A small encoder-decoder audio transcriber, trained from scratch: encoder layers 8.
Rows from block 5 of the audio encoder of a small encoder-decoder audio transcriber, named by matrix and row number. Rows with one number within an expert belong to one neuron, the router's apart. Each number is 128 + 32 x the weight over its row's rms, rounded and kept within 0 to 255. All counts start at 0. Numbers have three digits each.
Before each expert's rows are labels from the 100 clips, of 14976, where the router gives the expert most weight on average: "lies over" is the class under the peak. Only what is clearly more common there than usual is listed. The data: strings of digits, spoken by a formant synthesiser in many voices. In brackets: how many of the 100.
# router: router (encoder.blocks.5.mlp.router.weight, 8x256), inputs 0-127
# up: expert up (encoder.blocks.5.mlp.up, 8x128x256), inputs 0-127
# down: expert down (encoder.blocks.5.mlp.down, 8x256x128, transposed), outputs 0-127

# expert 5
lies over: /t/ (35)
router.5:174123086095109119171162168155086082136162133159159172033158149135160166151179124177169184113152119088093147099137160097175173204093105078163185137121159115123164175122136124103103117090146092212164127094128140164126139114122152111119097159170110130206117149118158172170158075067150154122170142060123124133097148103057146094157095139114131130141111115126141129127205108168109163126099
up.0:137159148115155149113120145063191138122052111090084087190070110144141103161204082073151131150113154162197133129125100159107087110084083134068087104121113111152077123136100122106127135105122168093113157112164098118136133112113093161150130119180156129101153117127116094136110145157102118102155152140145127147128120166129135222109202108167186078076084102140126139106104183093140149144148
down.0:150101131070206159143107160122060151154145134129071162129149092141113192069123154135112150092170122083140150100094068110132127176161132093139057097117082140178139122144118161122129121159130086141157142105124082109134154100182129118143144134087099132106091100134109113071110107148105102147079147131116094152125173175181145126120133125084132082092179141159149063191114150151129116104098
up.1:097144153146161133101135126129203106130124116093090137190133119152143181120174094105141116107125154114166105067168061142121110172125122133093070116173071129170148141101140105143147137100111152067141156154108087101097147087114084139155120109118121110139139155150078101140132127147109125124179170128159120134125151141163103197092190090140202060056157138109144123123122172082146148125180
down.1:178140056072160180121135145106129111149185164107120113094122169106116124118126188087125201146149151057098099102090092161088088159147079106144086047134091131181141176125133122154163084168101114173176157111138164102139147100176131094107118136144107161154089083182090161104072118179194105106139122146097143157120145146171112141113142139086073166120115156133156133193136176080175045133141
up.2:143096143091139138144143126086156171148116144104092119139145101112161133199103113116121096168126184161188137092096101106113094144125108096106051144087083107086128127093134075115101126111107082125111109157158101139087118125154126194146113150107104164129195125134150091159084086157066121111085146143144129140061170126087113181122224084163133149103121165131146102122104117113156097128205
down.2:148054125109152191149147188128112137111146148109075158111119080128103174093141173051138161178163123071120123115113084127127088198128144113143071126090108154164124195113066141111151099129096129169170121101138137115151146132135168119079118148116113138193072087136133085167106123150170124093109142086055092129160143166197123145138098069098078121121105137143173121191092141169109118088166
up.3:100111138087151161156161111124182102135150154081103120158061105148091152173139144084181173161092104154148114133115134171146133115133110164064156125169136089173093116080132098176151155140114117095107134130123126102090126136163104144152117109139086153139135148178080157076082121188107149159146152145163142134162105158139160187093251131133158134108108157102086109143098156097100114076198
down.3:157121085090110161157141157137117094161183163103110101077147099142085124108137195087166181180158132035126119113108128127140091139160116108155071039083111094170100190097155149171110106172075111190142177138142149142207162090148160128174129104150094166132078108132074124143098123175147135100067124130128150142147146127181132111134110130111078115117102113135171135212137149103122088130099
up.4:105158170123128121125118119057158142161133072067132178203096153107138141145140132093149115148083189163131146181102076126166083137198098148080104107114097191142077137143120127220129098135069144086112144126181142134143150135106118155163139130102151088119121105104076105119106120150097165138157149122126107139136106154142132188122168143112073178110089120108076097099150171092100132148181
down.4:148006144070110193167193142082100154155174141066134105101076107118144153078116128143103140127176105096090098086114138130103136148140142108126096099146102129154089180079131169175157085145126150148134087110136129093105149122172134176224092165109095169125108119153088182173174102205095143128070158101181065175114140171093124115121167155079155084085104169172174129182125149159178130127165

# expert 3
lies over: /aɪ/ (35)
router.3:172104039048106108159119078126075110150117092096095104077168105106153223102159119147191133094132124105111142068121122111147135147104051113155127124155148125108114083126113149161145145137164120199169074078126170216125089096177142103099112191106155158104142147117146101133157134095116166151104121087110156147074109128125153088182110153068130132184105159107160128129164118156093124166106
up.4:114212135192144161093103150116115143129102060096143131148086110160139205177082136100142130172132146179213113172126123122103108068156123122120126184061165151175068158155139100131103099161093107108115182111154138163138111094146117132114125093149140094104104160104081072087115154140132172121155167136128116177076120128113116199083155090126151105110073140134102086087129150065107138132141
down.4:067138125163073204127132145068116086134101143130134128113113161199117092155178129157152092150099106061106083111106119125121064168098137164116133094124145122167054166156127107143106068120108124130149162136116132137194159100090069089155168088193118114182056109118082091137141155102134108129098169079156143144155156111157164125072152072199105136152085131095121121148111094139109171137141
up.5:173121149159138139113155080137130118141126097156107105078132051158140149107093107154088083142131146131141129076117106143162178114122150107142126133114116108152120085161151106084089122112147087177100124146084095114086124117138159126087109130149057079117206188142081105112142172180082160147167184129145132150142175106102114118152106147159176129059126164146101092155136115108117149133178
down.5:112136119142122158073125044056170088152102149133162165107133142148120072143140096141153119146168153090134086131147108167164151109159123129059106145122097150199087126121110103128181132096144148129135110085146170129150144128136151153145145080129111109051150118168135083123126137156145084117136126119103107125073185059146126159089207118203101100127105192111079100085144122095093140145177
up.6:139142084120124145088140162120120139188112076118139165145168147114124118119090127085104122123124085086130102102128072150128167071144092167086150124128084138110163154093158142125135154118097184146129134089154090117142083131101088142145085085130088099123180101092102069100113173159106126113170194160178078120095201115172143155107156119139177091101155157127078093123172098095115095142201
down.6:143196080128076137116148095094075087102125134166172145080133149140132092116137171148127177150183141124163047118100082153159139127128156183140139130130135124144123179157090081147093145099117126129171135163148206139135121094142151129182157123163073153169123117098121089133117108160140166117180111105099136102125112102164119129115111144159091134093093107117128147131153139114047096114139
up.7:157091077080110127169081105175146177067143188118098095113137104052173128154119163143098123134114152110156124154132134113074091126119140148136098132101135096088130133143091107086152079119168103164129124123089132143092174143103145189134106171077144105075158135130189128162099086118128106147151099169120153172108096153093114083146091090165085073166112108088117137079127144157096097121106
down.7:082106148142176135135136101144176183131161111163143135162144179078108144175194088153118089091125153067118134118134145113120180187089109117134110098069150144077101121126103135133168117097154180115134106093132128119116089143110155151147099136143175162113162096207173143156105142126121089152145134174134128149096130140077123164133158069121127121126148053134132106126204090142108193067159
up.8:126120114181139148100124099134194113189158096156171167140150111149116153106187140126166116166118093149110107095202081103146140128101079179034148150150170177176117188161098133145164109102059111056151099097123104087124157124102119105126124145094137180173041114160121135102089136134169122132085093138144089123188061142167131159104166145084140107127121108134180131071167082119135104149110
down.8:115165118148137163124057120056111114182164096143180178127157180109130146110150118102150123126126111104137118101096070178150097100176053088103076090123101150175125166121088116173156163089152178183156180145150143111176102092171155141161188111129098105082170105134136092089124135134140116152128133129108097050069165130153146149090165147146148120137089129115083143104188090100033095120167

# expert 6
lies over: /ɔ/ (89)
router.6:211090093067095133132154161100102057144137107155123111114167151167135168097150142101176133092128137117089151115133148105175205136092113077153149163127101158086173117086154141137128089124130124138119128107113180237137115106131156069111104164137154145137114133048134152150102128089122169153133129097136181107071044133109098112167106176091121127175146154169162094127133103153110136134124
up.4:128115154137097097115164110141207104185145119105167148087077120171182131135192073147153110155142172125055158115178098083146169133108151151087192118147185144176116157166157136126157116123081140117093098127136094084110065176134084138138117153095096120156112157181094136158158157168168099173138117097160059097173194112153151199067152149181177097133079172180155142118183116132135110155148
down.4:146151057149135149124064185131129142138108160142095123122114122061086089126154144093080110151150037085101161091137141160062136134157178143155123157111086141129116160090119140173129118085092186185133179095143152058117165127114121122133098121174117054135149115150147072138086092149148127130082143182128167112151118154131203139122103138138094160148112113166125110101173128085149107130118
up.5:120131122128123111083105172055115116158099104111132114133175185101149098127092118076096145100100107117174117145199148133130128117133140133109094143155139148116174146126156087152149126137060186072140124113163129133100159147130117165142107178130155118116111076107084116164118089112097124084118165140157148147063098191137119145097249086158180148133101096130153102129099152119154146175123
down.5:133092147112141168134108121140155111189150168097091181105141068168112156161213103135141073145122166110132151111119096139096082187133148065107068059100064138123051172155073161110173093123154148183157195140085157121192143111121157098164100140167128090153065136208128103134086090132134107137041110109153154161149114193119176171105127158146103100141066196134147112124164086081165129116095
up.6:101108141119138148158215042140102114142171070067174149161148154144129120156133159095158118147141142089136151105151092129126096103137086152053099141163092133136117165117136147213253156070130139097118112158104162107094117156136111172162125192058150179124100153181116168124133139115134144134091145124105141128112161125175120105096191121116150184139157096164063093118150177105122141109162
down.6:116124106117122166117059166127117185162179167145096140118117108110137165129161143081093105137105043112113137081116084147077113097164050122113135131101068104145124121133114172162127075093071220165166151142120136071125194096145103123133128132119082047114165096163123114110091161108148106129063121144175114137100173214170184147123172186125131153087077153150132121116183097129134037075093
up.7:140129122075125136126171138186188112171151134106136134128111097145119140147139089143115064142120124148120133082192122106152137146120149146087175127132120132184120099143072107137131148102104136139141107176114053144058115150146118144059116109078109149157113113197146098132159161158139073121150126149144117179123162151177114116145150122124164192073115148116101081148104139140068060143171
down.7:115102160145187200120111123111129114125165075170115173154143093113105166133182149099120061103089114126133184124120105088092117120137098094122121111101183133143107146172089077171170038111081187183151188121145134115126141093096094145155082146108149061152138093144120187121098165120153110121113156093104135077157124195135141155061087121090133149168126138105085117101245088094141108106113
up.8:132167092145156149098102096078107130087082159107137170153071101099063150109114164106179178198106149152155160181104135154114093082109117133118094160108152143147076149146128160139092161183085124104079158097172152155197118115147144098088138113154146115092125111092093126059103168105112154106150173106131153105119139095099183169087105113132102146160114148149076067164126128074155146133115
down.8:128132130129124154098115123147176180157163126069139163143145133122137157181173090168144081100153075067102170143150108152081134136071128148085131111101123133157122113144084155151176088167161175130111220108092063088076137156127129112149119106160161158124158116162085117126163163091161096198126135153159129187129173127118105161060176125151149146147070068083098150138134110135126118129134

# expert 2
lies over: /k/ (80)
router.2:155113097057104085120147146137119079103174134146092140079173114157146167108115125142158159100157106112083145073117136130187177156113100071138127139079125115084156102105146121115093100121146148205169087112099161230139085098143140132101146159117095098164118155036120143116131069099127169159119154080113124142122106141062110133170059114089089134157126150121126163154206134138099161139113
up.0:057105110111128153097074099071179163167212085146201149143136157146107099140169116113142079142104108141154128135128089094141112080170051124066121090115130195182136135104128102173184169116090172149110155142102104104158158113146071154117149143142162070131116135150122165174084135134181110120118141160169092114158164125171161186114171119113175141057137131096120114106165119107110158089177
down.0:160112118153193172124166083147093151146179116128164146150114150141109122071074115153147216114146141127069115126142101129151170078216121087116139111126077120141146123146127168189126139159156165079113115158130174081113107103172128109145188113100126134123161157129097160077112147139161122135110117115082147086127104157143204136113149162122136221142164131178098093135126125130113062173119
up.1:146126150093126074081106192152083101189155134141133153091185102122144176131104085158091104093119104144137089070120102127106148128153163129116128141124061142113143104099095156129077164092110177174172157166076147203134179100153139152075126158141130113158130114125144075156098067160070117091079175085096074178105165101124179140152192154103137160129123119063166151131134114133083115126155
down.1:149144055130184142170139071152132169118149106125107150162107169089107139132069066128048176143153122143125132153105131153108189081215153119092132136101099079072170096096123115136157121115156148131104143161185118071092097142187130156150149123078146116106145091153123133098135131151150086152109110153109134110067157159109146131160145135127149232131162097161102104125151102124145120154192
up.2:086132137114129142161151165104205142123083147081089114162154154113110129155205115101149105124090124164165146102188104193090070134099094132074103074171116124166106103151141114186161133129084137116099123147091169092135143143133104177107171117135179084104136085143107087056123114130167158129101142130128163141164126106106134170085222134102068133130129184163089129092120116096134170129166
down.2:163158119132171150129147114131065123171102114106131159135077138184078147052051075145133157146114128126069155141101122142120200105196136114140115110120084160158150100102186176146112148161153136136147150148124173068143095136165085089116162121123083126145114116109125160063103169151153145100107088107117136109136166123106223127134097151100177205163162127159076104149118119140132111134105
up.3:150157174112107105173137124061134164128142105050174098125098118195121174141123099178192114126121158117141099147124133108143103168085165074094104110119146101144071094139180087097123119159082084089099099157125118191113156151157118145098140103155140108108108186103091117139117126136114144146115185128124140161106169110090151171058141062178104184096141176142147072183076149067158168188160
down.3:167161116062169121123124085156050139128105114124108162161079179111171119096065089084146199160161124162084115189108164115111148122225119126126127159166084134136122083149152129128152111160186120141155090092137152126104122111205114110098128127089110147109127139095115156088087132129111136156131099137110119101081125110078142136172091163148136149184118148162127135138142135132146109223128
up.4:145158139170145119078105115171164146151145098103163153100126112169094094128125071186166143116151147135116135092146142084167161114135130161116134165091171174144127101190130105158109109131186155098097102089073083137135094159132095094055129099130161113123169120149098122121161207127139047165185120150199082173126198061127118153105123150175194138185133166099114131114154109092071173134146
down.4:125151112117151192128146059147120157126127113122171151154138154118148129110040110134125181111152189105108117149098100128145140096219117121058153153165111115115183120158130124123175097104126090137098097152085106110066140110161109115103168106084113143117159134200166139120103142145106114141135098112085095141134123168175140118131115142126127174134190155142108155127128145146093068170140